Weights of a small class-conditioned image flow-matching model: patch size [4, 4], width 160.
Rows from block 4 of a small class-conditioned image flow-matching model, named by matrix and row number. Rows with one number within an expert belong to one neuron, the router's apart. Each number is 200 + 30 x the weight over its row's rms, rounded and kept within 0 to 999. All counts start at 0. After the name is the row's rms in percent of the matrix's.
Before each expert's rows are labels from the 100 images, of 14848 (inputs lightly noised), where the router gives the expert most weight on average: "responds to" is what is common among them. Only what is clearly more common there than usual is listed. The data: gratings and oriented noise at many angles and scales.
# router: router (model.blocks.4.mlp.router.weight, 32x160), inputs 40-79
# up: expert up (model.blocks.4.mlp.up, 32x160x160), inputs 40-79
# down: expert down (model.blocks.4.mlp.down, 32x160x160, transposed), outputs 40-79

# expert 23
responds to: noisy; coloured; very fine; square grating
router.23,108,206,204,196,229,203,250,186,197,189,239,198,180,193,183,223,174,168,196,156,258,210,208,238,226,198,155,206,214,225,234,151,203,190,173,199,226,190,208,197,199
up.0,078,229,237,201,166,211,208,226,161,190,207,215,203,130,231,200,258,215,247,206,177,169,208,206,178,181,199,211,157,157,172,241,157,174,181,200,165,163,230,189,178
down.0,089,184,196,188,222,125,191,182,206,171,243,214,204,185,193,154,209,176,248,219,231,208,216,117,146,177,173,254,159,191,235,210,228,243,177,159,182,221,171,150,180
up.1,155,242,241,197,206,199,231,245,202,179,219,172,164,211,192,175,216,219,167,196,193,171,224,240,197,185,198,210,201,303,251,201,208,182,169,200,197,164,186,199,207
down.1,147,193,244,288,193,231,199,213,210,175,157,216,188,138,225,194,192,187,258,189,198,157,182,171,216,244,214,201,186,203,171,164,197,220,181,212,231,224,233,236,187
up.2,125,181,190,227,181,159,207,176,207,192,170,191,219,206,184,224,231,203,207,216,164,201,297,156,172,190,143,197,235,194,190,173,243,268,213,211,198,227,142,183,189
down.2,116,196,228,179,141,174,206,224,200,198,206,195,208,199,241,225,231,180,202,158,221,224,237,188,148,205,258,192,68,221,178,194,222,166,166,168,200,187,197,184,218
up.3,085,206,225,197,233,259,206,229,243,235,233,183,185,224,182,197,174,238,222,183,196,254,158,176,179,193,250,200,267,125,206,207,227,189,247,189,137,196,174,181,191
down.3,086,178,217,199,197,243,201,197,195,188,168,160,242,139,196,203,188,188,170,240,210,243,176,184,198,211,146,179,257,244,190,188,190,193,169,199,157,240,211,196,245
up.4,089,190,218,143,209,191,172,204,157,203,219,225,208,236,196,275,250,147,159,170,241,166,253,247,158,218,211,211,160,144,203,196,195,177,202,198,212,165,178,142,187
down.4,092,228,210,187,185,216,135,183,206,214,215,200,216,211,247,188,226,256,216,227,196,187,272,262,124,162,186,231,154,182,196,263,192,231,248,152,209,190,186,205,253
up.5,087,218,178,266,212,277,206,210,276,187,236,206,222,170,203,200,220,197,219,225,188,226,177,190,197,148,148,174,189,208,221,176,241,172,170,211,220,156,170,213,176
down.5,091,203,218,172,190,247,220,213,167,220,182,220,223,192,221,218,230,208,216,212,172,223,138,184,205,222,253,186,215,166,190,165,219,249,180,200,153,208,203,182,205
up.6,148,159,177,189,249,176,191,179,156,197,209,175,231,292,172,186,225,162,172,168,204,198,230,230,236,212,231,214,197,252,220,166,188,168,144,177,122,233,232,216,234
down.6,146,150,226,180,191,185,253,254,282,180,189,202,185,297,202,221,194,184,218,205,196,230,224,207,205,195,201,191,202,161,212,181,131,222,202,209,237,186,196,221,121
up.7,105,192,238,185,186,170,172,240,204,156,204,205,246,194,191,216,235,172,201,241,166,189,191,125,165,146,218,207,234,214,176,170,235,203,161,226,206,207,172,183,225
down.7,098,174,201,219,218,183,174,182,206,182,218,199,173,190,229,195,221,249,226,150,161,210,206,165,188,214,207,174,229,162,199,94,195,203,219,187,178,200,222,212,185
up.8,096,159,189,173,171,215,180,192,175,235,190,228,201,177,194,156,181,203,195,187,150,156,197,202,166,196,220,195,160,198,202,195,200,207,231,171,156,173,194,212,204
down.8,097,186,199,194,166,208,226,215,184,199,181,194,165,202,184,253,204,165,186,203,236,184,223,249,165,220,170,227,84,198,214,228,225,201,194,197,219,212,208,184,173

# expert 25
responds to: sawtooth grating; square grating; stripes at 15 degrees
router.25,100,206,183,203,160,165,195,204,204,176,194,178,184,179,281,145,215,124,166,188,196,215,199,161,207,208,216,235,285,169,181,198,226,227,251,207,173,194,170,208,200
up.0,099,209,183,154,195,235,203,235,208,226,237,228,228,184,207,174,226,166,195,193,106,140,217,181,230,159,184,190,197,199,196,184,214,197,156,181,206,190,251,239,149
down.0,104,163,177,228,189,160,204,218,234,149,171,199,129,189,228,198,239,217,157,217,164,208,153,165,167,223,194,253,201,254,165,203,210,188,188,191,202,179,226,196,222
up.1,083,250,203,207,220,199,210,233,191,232,169,146,237,143,203,233,240,170,199,168,201,197,243,187,180,207,191,179,187,187,173,239,163,125,204,209,200,231,173,162,184
down.1,090,249,208,198,166,143,218,215,162,196,251,224,223,219,197,256,194,219,245,275,197,155,228,170,179,240,259,219,212,225,229,228,176,192,236,216,172,250,212,180,260
up.2,090,210,207,176,207,196,169,204,155,235,185,179,219,205,232,149,215,261,194,202,272,193,241,146,221,224,186,164,126,187,173,201,168,214,202,118,218,203,222,193,197
down.2,091,198,197,212,280,201,218,188,197,257,222,229,157,217,205,158,201,167,188,246,202,165,209,211,213,204,172,163,166,222,199,248,221,241,202,280,212,294,218,237,177
up.3,089,121,220,199,221,174,227,223,230,219,240,201,208,229,243,184,221,223,224,219,215,247,197,207,164,184,176,238,193,232,192,145,206,184,205,174,144,200,222,156,211
down.3,092,184,208,192,190,195,190,180,199,259,209,215,191,197,194,186,210,170,236,175,187,240,201,206,172,198,194,190,244,225,233,213,262,251,174,204,217,181,233,212,156
up.4,076,251,179,198,213,216,204,216,202,228,166,175,160,176,203,201,195,211,198,173,179,166,230,164,217,235,161,204,208,228,194,244,245,206,158,184,177,180,248,192,174
down.4,085,253,185,239,185,176,252,189,189,188,197,259,201,219,261,176,186,194,197,199,212,223,163,150,136,219,194,180,233,171,138,177,186,210,193,186,197,199,189,200,186
up.5,101,204,215,219,163,221,201,219,229,233,213,214,217,231,209,280,181,198,144,215,200,220,229,202,168,173,198,243,219,202,189,263,183,128,177,195,180,225,228,216,203
down.5,103,182,163,257,223,220,227,229,149,160,183,192,205,172,206,272,270,179,169,218,179,183,239,144,228,231,196,193,198,194,184,136,254,179,171,220,228,223,191,210,201
up.6,095,231,203,210,210,196,221,221,190,212,147,180,188,177,230,161,203,176,170,233,208,180,278,191,185,149,196,247,189,263,204,197,199,227,154,225,207,192,281,178,134
down.6,095,176,199,220,251,199,197,212,229,195,139,193,200,188,173,199,171,221,200,200,204,244,165,204,181,213,189,215,195,249,157,227,241,173,197,185,240,195,177,209,204
up.7,080,181,182,216,299,187,208,210,207,165,140,224,172,196,202,201,191,227,215,234,206,241,148,172,198,187,207,185,216,214,215,192,228,177,188,182,189,232,193,201,215
down.7,078,182,246,176,227,207,250,198,177,125,211,169,216,176,156,191,183,189,166,248,127,241,238,174,195,219,177,161,162,189,152,227,185,194,193,205,196,170,193,226,193
up.8,088,244,182,212,226,193,232,207,173,247,223,210,237,200,206,169,171,198,178,210,153,135,235,155,177,169,205,172,214,183,186,193,240,242,168,245,202,214,241,181,217
down.8,091,224,218,213,202,198,219,185,233,243,197,191,207,189,169,145,256,210,196,242,158,235,205,154,220,177,200,193,159,220,214,270,196,235,210,260,190,210,165,264,181

# expert 9
responds to: square grating; stripes at 90 degrees; stripes at 105 degrees
router.9,107,198,180,233,182,199,220,94,222,208,169,180,211,197,158,208,228,126,191,210,186,247,215,170,159,222,190,195,246,189,205,217,230,193,219,206,215,210,168,191,178
up.0,105,156,199,220,291,195,175,130,203,159,194,196,180,198,203,206,188,160,187,195,182,210,160,251,184,220,290,202,214,184,187,233,229,226,218,213,188,245,256,183,155
down.0,102,172,230,199,266,181,182,252,221,158,223,231,240,189,198,198,245,219,197,214,149,211,180,222,159,218,160,201,188,206,179,229,236,138,207,233,190,187,120,179,260
up.1,093,196,200,223,145,183,153,170,172,187,181,181,251,228,168,164,166,194,161,216,147,198,194,250,217,213,184,227,211,149,174,183,202,228,212,215,199,224,233,173,173
down.1,090,174,174,223,232,186,227,262,213,244,212,234,238,181,209,175,244,212,191,179,224,177,219,209,224,237,196,224,160,189,178,225,184,151,215,156,191,223,184,216,245
up.2,079,211,223,226,206,221,162,239,114,213,171,199,204,158,244,186,220,226,211,175,216,231,201,188,265,228,239,161,180,233,196,181,197,161,192,206,208,148,195,155,193
down.2,086,248,161,188,215,214,189,163,233,243,172,204,190,193,189,194,165,191,230,154,143,164,135,231,258,202,249,248,129,199,201,191,226,186,223,183,201,213,196,154,199
up.3,100,228,141,206,256,222,213,224,199,215,223,222,214,209,180,186,173,197,204,247,217,131,134,202,263,240,249,219,202,250,195,194,211,181,165,255,188,202,230,161,217
down.3,099,202,199,194,185,218,191,181,222,201,218,260,187,182,170,165,160,175,186,176,137,187,252,261,228,171,211,168,256,164,155,116,184,190,220,260,183,149,210,190,171
up.4,061,218,214,179,188,219,187,235,246,202,197,172,186,184,222,211,171,256,175,255,220,194,203,227,233,224,208,202,166,212,254,204,198,193,148,160,196,175,241,202,203
down.4,063,201,220,177,246,169,238,205,131,203,198,241,194,245,174,162,169,183,234,188,176,239,261,183,206,249,184,172,230,180,188,146,223,176,237,176,185,207,200,168,171
up.5,099,181,241,180,182,190,143,276,163,211,246,186,238,223,166,213,200,198,204,219,208,190,182,202,182,193,172,227,204,200,178,196,247,144,164,195,209,182,249,228,193
down.5,098,211,183,171,219,185,175,157,236,202,239,212,233,197,173,129,200,179,259,186,158,234,190,183,215,208,171,172,161,198,214,220,229,273,207,190,210,265,201,178,219
up.6,133,161,202,213,204,227,191,166,211,132,199,256,128,175,235,206,263,175,219,235,196,203,205,234,223,189,204,209,205,163,209,179,194,182,201,182,215,206,225,175,151
down.6,106,144,218,158,171,206,176,191,190,114,194,177,225,190,189,204,178,231,162,231,201,215,165,212,224,210,160,163,181,198,209,174,203,193,206,170,172,202,166,218,217
up.7,106,208,204,222,203,211,150,241,215,201,192,195,188,228,209,178,216,196,253,239,247,196,170,160,180,215,166,228,167,237,192,220,204,181,226,265,201,184,255,209,229
down.7,097,200,198,180,234,240,191,124,176,175,209,225,293,206,206,207,208,176,203,181,158,182,146,171,230,215,223,193,134,199,227,225,157,171,199,228,195,221,202,158,203
up.8,089,180,176,168,174,190,207,183,239,196,207,140,237,179,210,190,224,195,181,183,186,214,185,174,182,174,163,216,196,185,156,243,213,179,206,207,164,174,198,186,183
down.8,079,252,160,221,223,182,228,214,210,264,198,264,172,223,212,175,207,190,226,236,165,172,219,210,183,215,205,204,185,191,179,221,227,231,220,215,227,195,196,184,194

# expert 17
responds to: coloured; very fine; stripes at 90 degrees
router.17,105,181,216,162,232,225,266,255,213,202,196,209,273,200,221,168,222,202,189,194,233,198,189,230,207,184,245,208,159,194,163,227,198,188,194,205,191,194,221,190,187
up.0,104,196,148,196,170,226,175,204,162,157,130,193,242,259,199,231,238,178,149,175,211,249,205,188,196,216,201,201,204,140,187,173,168,230,233,227,118,185,143,167,190
down.0,097,215,196,216,234,152,214,185,222,202,256,195,203,230,183,258,190,222,180,192,226,216,198,196,155,186,156,190,209,203,180,171,221,272,189,214,215,210,209,211,189
up.1,104,242,160,186,149,177,188,175,264,109,184,202,212,199,214,180,194,190,222,202,142,204,192,204,247,155,245,189,190,215,183,204,221,146,205,195,234,181,241,212,171
down.1,096,184,199,215,192,242,216,228,161,189,211,192,207,226,162,224,210,219,202,171,237,207,180,167,186,196,143,247,153,206,172,223,161,180,177,165,188,121,187,191,213
up.2,084,199,204,245,168,218,199,157,190,141,255,200,120,135,242,181,246,200,191,222,214,201,174,232,256,226,225,180,201,228,184,223,180,242,194,246,184,169,274,213,194
down.2,085,185,186,227,199,216,171,142,208,185,215,210,246,207,133,214,246,178,208,225,199,209,248,255,259,184,224,156,237,224,131,269,192,166,210,180,177,193,147,172,218
up.3,093,165,228,252,219,213,229,184,243,190,217,200,208,166,183,219,201,159,231,189,227,155,188,195,212,179,210,195,181,162,213,219,174,166,176,171,187,161,161,191,205
down.3,095,228,185,173,164,201,139,186,213,183,201,217,209,194,206,142,213,222,200,214,193,177,201,158,235,198,232,209,185,216,181,186,158,219,218,171,214,207,274,188,206
up.4,106,201,161,175,206,272,217,195,187,154,163,184,193,222,173,233,158,188,185,223,178,142,177,233,221,133,230,199,207,181,204,155,166,209,217,189,230,250,179,149,159
down.4,102,209,193,163,204,142,229,180,216,223,247,209,237,199,199,253,166,237,207,192,183,171,192,163,229,189,186,168,177,208,189,198,136,222,191,197,219,212,232,240,165
up.5,088,209,215,144,179,234,221,245,210,189,231,195,187,249,167,192,222,232,207,198,184,190,167,183,140,182,188,156,197,206,194,217,233,150,234,256,239,202,190,210,258
down.5,098,171,200,177,186,208,190,205,201,234,204,218,191,241,218,169,174,202,191,165,181,190,209,230,185,168,198,232,213,167,196,156,230,162,191,134,214,200,218,238,104
up.6,083,138,183,96,228,233,220,225,158,202,149,206,196,217,211,197,245,150,157,217,214,171,214,195,238,211,275,202,159,218,208,205,211,189,166,209,249,182,215,142,240
down.6,090,219,195,148,232,170,232,214,230,161,179,193,193,211,228,220,233,203,159,222,238,192,196,172,145,205,151,211,195,233,210,218,214,215,141,154,241,241,217,251,203
up.7,082,199,162,177,196,187,199,202,226,197,166,207,209,203,217,182,184,172,187,119,222,240,173,198,157,250,224,193,269,193,198,207,226,159,214,235,212,196,212,206,200
down.7,089,139,179,173,198,193,236,223,224,197,202,205,229,155,190,240,153,202,198,193,161,152,173,144,147,211,234,218,209,213,224,232,176,193,197,216,225,246,210,168,244
up.8,093,230,165,246,177,191,163,188,174,209,192,193,192,164,210,209,156,244,187,223,213,168,252,188,151,106,177,190,198,182,185,167,205,284,204,199,188,220,238,232,193
down.8,093,189,197,134,176,195,223,265,214,247,219,197,252,193,208,199,190,210,223,167,202,167,191,190,190,209,201,177,259,207,184,203,229,207,178,198,205,159,200,203,177

# expert 16
responds to: coloured; square grating; scale: fine; stripes at 90 degrees
router.16,099,193,176,181,210,226,197,242,211,182,229,201,225,194,196,190,216,158,202,204,221,220,224,243,183,203,161,172,164,211,158,212,261,246,180,252,201,189,188,172,209
up.0,084,210,198,158,237,169,180,207,227,244,260,189,166,149,194,220,236,222,179,213,193,222,166,192,256,157,206,168,152,229,170,169,229,213,186,236,211,228,186,190,149
down.0,086,213,204,211,216,207,219,192,210,207,196,174,211,213,183,191,261,205,181,216,238,203,146,176,218,167,256,238,119,206,194,180,192,160,159,155,207,166,175,186,183
up.1,103,234,179,246,244,169,178,211,211,214,169,204,158,208,219,174,238,195,184,215,193,166,187,209,186,249,236,200,206,208,202,205,175,226,185,198,205,210,195,201,164
down.1,101,225,192,206,264,167,172,177,197,232,213,189,203,248,224,210,163,167,194,218,175,192,208,130,161,181,154,234,212,199,205,182,194,198,200,203,218,230,209,144,245
up.2,099,200,222,210,198,177,162,235,188,184,185,187,192,230,224,171,233,216,161,208,186,211,232,204,216,221,243,172,190,183,180,220,171,189,231,240,190,184,229,205,220
down.2,092,197,179,218,178,211,163,138,213,208,152,214,183,165,209,232,219,176,244,221,174,244,247,167,198,246,192,175,246,205,166,195,243,208,262,191,197,203,158,200,243
up.3,086,172,183,159,188,203,158,194,161,251,187,189,216,197,223,235,209,202,231,221,227,236,192,200,202,192,173,205,130,239,202,173,254,133,167,186,202,206,196,198,207
down.3,090,194,210,212,276,193,178,195,207,222,191,192,218,210,192,150,209,208,193,199,186,219,179,248,225,175,225,195,181,198,223,136,209,209,201,204,195,182,199,179,204
up.4,098,201,184,244,247,200,190,205,215,184,107,225,175,184,206,192,177,227,149,182,216,217,222,169,222,190,230,175,175,245,182,194,158,153,173,185,176,190,163,204,194
down.4,100,140,234,180,264,188,213,197,207,188,168,220,192,185,213,209,138,181,230,190,219,177,199,170,249,202,203,223,181,207,185,181,207,159,136,196,200,197,237,199,208
up.5,111,167,197,259,262,226,159,183,223,200,230,211,225,220,206,204,194,237,167,192,225,187,118,194,185,196,186,233,200,221,186,170,242,233,204,223,246,163,252,184,176
down.5,106,161,155,160,203,219,231,164,226,194,145,212,195,224,254,235,213,192,233,164,209,201,218,151,220,198,218,171,179,179,158,179,228,183,233,229,145,198,209,171,185
up.6,117,224,177,213,202,271,223,227,296,173,173,208,119,179,197,174,193,215,186,217,186,200,213,168,178,239,205,235,201,212,244,225,156,164,167,201,170,175,224,208,193
down.6,112,184,218,188,214,247,175,239,145,209,204,222,174,171,230,193,234,185,211,188,164,191,223,213,201,176,168,227,251,221,232,188,173,141,228,206,217,199,144,205,237
up.7,104,261,226,174,212,221,208,233,187,146,190,209,155,250,257,123,235,250,102,177,233,173,201,190,204,240,219,184,187,156,178,197,185,162,200,202,169,182,173,231,190
down.7,100,257,205,205,133,218,198,204,194,162,199,228,202,217,215,240,221,187,227,193,235,149,271,200,245,221,196,260,193,220,202,190,183,265,177,197,229,235,270,206,169
up.8,101,243,183,258,222,199,214,162,260,203,209,205,109,252,260,183,202,245,209,173,228,180,200,248,163,201,199,202,197,213,217,190,183,196,177,194,218,163,264,216,109
down.8,098,160,208,200,203,207,138,147,212,186,190,189,226,168,187,193,159,170,225,234,228,198,175,207,247,202,232,195,155,193,196,253,187,156,206,210,198,227,187,193,172

# expert 22
responds to: coloured; very coarse; dashes
router.22,095,265,184,244,138,188,269,165,204,254,164,189,171,217,195,211,158,204,216,181,187,195,174,200,199,204,227,160,186,205,184,135,187,179,183,199,242,228,189,260,177
up.1,104,181,191,215,224,235,134,121,168,209,216,187,209,216,209,231,205,191,207,198,167,169,269,220,233,234,239,201,208,185,221,250,218,203,207,196,179,209,190,209,214
down.1,106,235,216,181,184,190,239,184,211,172,184,170,201,210,218,158,204,154,231,224,264,196,257,221,213,177,242,239,220,215,226,176,216,207,194,212,225,203,245,186,158
up.2,131,196,180,226,254,174,138,173,188,182,183,194,209,228,168,188,183,181,161,188,178,239,191,157,197,249,196,188,226,177,217,228,191,200,228,225,193,229,196,219,254
down.2,128,178,165,167,160,166,225,180,174,160,196,225,226,228,203,203,169,195,211,220,220,191,176,182,248,259,137,219,232,206,222,122,161,205,268,234,149,221,247,213,235
up.3,091,215,217,208,192,196,176,236,179,180,231,206,227,218,200,154,213,210,203,198,201,237,177,208,260,181,169,280,194,240,205,205,234,215,198,286,220,184,267,202,224
down.3,097,173,184,237,158,219,202,153,235,206,241,197,241,142,185,136,266,203,174,222,220,201,233,243,197,179,169,212,200,238,190,230,196,228,176,202,247,179,203,216,170
up.4,088,193,150,238,189,191,191,269,262,228,201,179,201,179,233,212,149,183,194,213,196,132,148,181,217,224,244,215,177,199,227,174,187,199,223,172,192,255,219,238,203
down.4,090,197,194,225,220,187,178,145,209,206,209,205,200,188,195,225,193,148,244,195,222,225,208,218,210,202,215,170,128,208,161,265,252,245,185,123,225,176,165,172,167
up.5,095,221,251,162,211,200,220,236,183,233,199,248,183,196,179,149,137,179,180,232,143,197,174,130,233,228,182,222,161,216,233,211,160,191,212,210,153,232,194,174,204
down.5,100,166,187,210,194,166,197,222,182,174,219,174,231,203,230,225,190,152,198,163,225,200,212,229,142,197,201,229,180,200,229,206,251,242,194,146,218,161,226,170,164
up.6,103,194,164,193,226,205,221,240,185,178,185,184,181,211,210,138,187,144,219,145,202,178,246,225,171,250,195,174,279,223,179,236,186,193,169,191,202,179,196,224,202
down.6,095,201,198,182,227,219,169,226,203,172,166,178,223,193,223,224,244,211,209,154,173,210,214,208,170,183,204,205,247,214,194,232,254,174,192,223,210,221,183,174,202
up.7,091,202,174,211,205,186,221,196,167,258,244,214,178,192,243,226,162,202,221,206,198,155,243,218,251,233,208,202,203,154,212,220,150,169,221,261,186,232,212,186,166
down.7,097,247,211,235,237,133,183,150,143,161,258,207,223,129,170,191,171,206,213,200,225,187,190,197,215,228,205,191,223,228,186,194,185,204,172,191,203,153,188,173,209
up.8,100,177,172,185,193,187,213,211,167,169,183,198,172,151,241,159,181,159,211,128,220,251,176,189,209,172,230,185,228,216,197,217,192,216,176,174,238,218,183,173,164
down.8,103,212,223,217,258,224,164,240,179,213,191,217,136,165,171,216,184,165,194,219,155,166,196,205,181,170,186,247,162,221,236,214,209,155,146,221,220,244,177,204,197
up.9,107,191,205,99,213,143,171,186,206,179,182,224,245,183,188,190,246,193,162,193,187,152,162,186,268,186,223,243,199,156,178,188,180,177,231,190,199,239,230,223,231
down.9,107,224,180,160,203,217,161,193,182,200,171,225,218,182,249,168,184,209,193,223,144,181,245,204,116,206,179,234,183,158,256,212,235,203,205,203,221,265,182,216,229

# expert 0
responds to: coloured; dashes
router.0,116,256,211,183,147,161,235,195,200,191,176,182,244,229,242,225,132,192,196,170,210,204,163,179,189,187,191,223,190,181,175,262,218,135,201,189,188,173,158,234,205
up.0,080,222,177,188,177,232,209,189,166,165,213,219,228,250,197,214,270,238,199,214,228,171,269,238,200,229,169,190,189,168,215,139,200,192,178,190,179,200,245,159,163
down.0,082,202,227,245,226,204,191,215,185,203,182,218,166,197,221,174,220,210,161,214,195,192,287,228,209,190,241,244,127,182,234,212,216,210,148,221,200,216,205,201,219
up.1,091,201,208,231,177,234,225,210,201,173,218,196,182,194,238,196,212,208,250,270,191,215,203,177,251,185,181,265,174,228,194,214,135,261,166,170,184,183,230,249,222
down.1,088,212,182,197,189,223,215,268,236,219,192,220,276,194,215,177,186,182,198,184,265,192,180,182,225,206,172,151,245,209,220,124,187,202,221,247,209,147,225,218,260
up.2,095,199,206,229,237,188,153,196,203,226,188,205,195,234,156,277,191,233,195,241,209,225,244,268,211,185,274,142,142,203,204,219,204,171,168,200,229,187,183,216,218
down.2,092,139,189,177,199,210,178,210,145,211,255,173,163,175,209,233,224,233,167,229,241,175,192,231,197,206,229,134,200,189,163,207,231,174,183,221,190,179,171,162,221
up.3,084,212,199,252,166,161,232,208,239,206,153,224,205,196,163,179,168,150,155,247,221,171,192,213,195,215,185,196,188,199,231,183,153,224,204,192,203,298,192,178,182
down.3,084,201,228,248,240,196,200,175,174,193,185,206,207,228,150,189,221,163,213,190,202,229,232,166,204,198,196,213,170,178,187,223,180,197,152,149,232,99,211,173,132
up.4,090,197,211,162,191,173,211,244,187,173,279,208,214,173,205,130,161,157,213,197,175,183,163,177,170,215,207,216,183,192,187,180,225,162,190,167,226,246,212,179,250
down.4,094,209,192,224,201,192,206,176,162,181,117,216,222,180,191,207,236,186,206,199,186,247,218,162,174,219,230,163,201,195,193,235,222,203,195,203,177,185,210,193,217
up.5,100,203,206,181,239,184,168,247,208,202,193,203,215,188,260,244,246,173,175,213,176,168,202,211,163,174,211,188,195,186,187,216,231,192,202,212,168,177,263,190,213
down.5,096,210,191,207,173,218,257,197,173,193,180,128,200,163,103,173,203,228,192,207,263,178,177,197,180,213,201,181,173,193,175,155,186,195,286,170,208,177,202,214,190
up.6,117,224,217,149,245,201,220,219,204,209,193,194,181,226,181,189,227,128,194,157,204,228,216,232,197,197,198,194,192,251,195,215,235,228,253,219,171,215,233,213,220
down.6,125,206,215,299,208,163,189,199,182,197,107,232,113,179,162,222,172,197,205,202,219,190,194,193,166,189,202,202,172,198,263,256,175,231,179,191,163,202,191,181,216
up.7,109,186,170,201,252,246,140,214,165,175,188,205,162,150,184,274,201,200,191,208,170,173,198,260,190,239,251,241,187,201,237,219,169,188,214,184,185,216,228,187,235
down.7,105,207,197,185,186,240,228,200,149,156,267,218,160,147,210,183,208,199,266,168,200,228,155,222,203,167,194,211,218,220,270,201,195,197,191,192,212,188,228,205,197
up.8,086,210,174,192,200,223,171,225,204,147,224,203,183,161,258,238,210,196,186,207,256,194,163,196,265,223,211,143,179,219,216,204,147,159,207,218,215,205,213,203,203
down.8,094,176,220,174,173,221,213,151,162,200,186,218,200,193,156,139,249,230,233,186,167,205,263,228,192,188,246,140,198,196,193,258,167,181,219,197,166,197,245,201,185

# expert 28
responds to: dashes; coarse; stripes at 45 degrees
router.28,116,162,197,223,188,187,181,239,187,215,209,174,221,220,145,212,174,204,155,232,138,174,228,175,188,194,247,236,251,213,286,168,250,253,190,198,203,211,169,205,224
up.0,081,222,190,188,168,206,238,198,201,170,177,151,241,195,193,187,186,225,213,152,168,215,235,162,197,143,243,155,240,168,176,170,225,205,132,148,266,175,174,202,164
down.0,080,211,165,210,164,183,239,201,219,180,198,227,185,190,180,199,171,239,196,235,188,177,177,164,190,227,180,251,218,199,183,169,187,204,240,238,220,235,224,194,247
up.1,121,227,225,222,189,217,212,202,221,176,190,196,177,205,217,209,192,206,215,191,213,219,146,252,205,168,217,139,154,182,178,169,169,189,176,183,222,208,214,212,159
down.1,142,161,192,202,191,229,163,167,179,255,178,203,189,197,195,232,227,186,206,181,177,200,246,181,244,194,157,219,187,222,228,202,209,210,152,177,196,199,189,196,188
up.2,085,219,199,222,155,240,230,178,183,210,203,240,183,210,216,141,189,176,225,252,176,223,171,172,126,170,166,191,177,192,208,252,191,235,244,217,188,209,192,232,206
down.2,090,185,204,189,215,213,195,248,159,280,237,177,231,211,202,249,201,238,163,168,197,184,149,154,208,196,197,145,186,196,217,210,162,153,192,236,185,190,229,220,173
up.3,106,189,178,131,207,230,241,226,167,163,212,263,161,140,193,216,193,202,262,197,170,239,118,244,193,241,198,249,197,161,209,164,232,166,219,190,187,215,199,242,195
down.3,096,217,300,171,171,218,164,231,205,189,217,161,208,222,258,235,235,239,197,175,222,182,194,165,172,181,186,245,206,190,234,211,209,175,173,219,202,196,212,170,185
up.4,105,190,207,271,224,201,168,184,220,204,210,232,239,199,173,203,153,169,224,188,254,182,252,234,154,202,165,189,223,209,183,220,206,203,231,205,203,191,210,238,230
down.4,100,184,212,239,186,232,216,216,207,215,177,214,209,210,191,201,203,158,127,165,231,207,207,163,243,164,203,207,204,195,223,143,178,149,180,236,221,151,252,196,193
up.5,084,224,227,185,184,214,161,225,196,133,236,187,262,200,189,186,182,168,185,205,168,172,151,187,180,143,206,162,239,213,223,197,199,204,178,183,219,149,179,217,187
down.5,088,202,133,214,182,205,226,214,187,176,224,196,161,160,165,227,156,197,193,216,158,174,165,145,196,211,138,167,177,197,201,190,133,238,195,183,200,167,218,185,240
up.6,105,219,214,153,183,207,187,225,205,237,226,189,248,191,214,215,215,259,203,215,222,229,149,173,127,173,185,231,202,206,189,196,198,223,201,234,183,181,242,174,197
down.6,108,201,187,208,238,183,220,185,187,242,195,223,218,185,203,254,208,185,173,213,241,178,232,164,169,205,242,250,208,212,222,224,154,238,210,205,195,215,197,211,171
up.7,089,185,224,184,230,148,253,200,212,181,182,146,222,166,124,210,243,221,174,123,192,217,250,224,219,182,258,179,166,191,169,155,196,223,202,153,224,238,195,222,206
down.7,093,173,168,207,213,197,203,177,176,210,202,315,178,241,131,211,152,212,234,226,166,249,226,207,220,227,192,212,191,176,130,161,227,176,254,223,214,181,256,198,193
up.8,091,236,253,216,236,176,206,227,171,147,170,165,165,185,268,125,186,199,170,203,240,171,219,181,158,171,220,188,226,131,206,238,197,217,182,191,255,182,174,197,165
down.8,095,248,222,180,215,194,228,227,175,206,260,257,210,226,222,189,216,259,231,219,229,180,175,168,161,220,233,198,164,196,182,245,194,253,201,227,174,225,214,209,249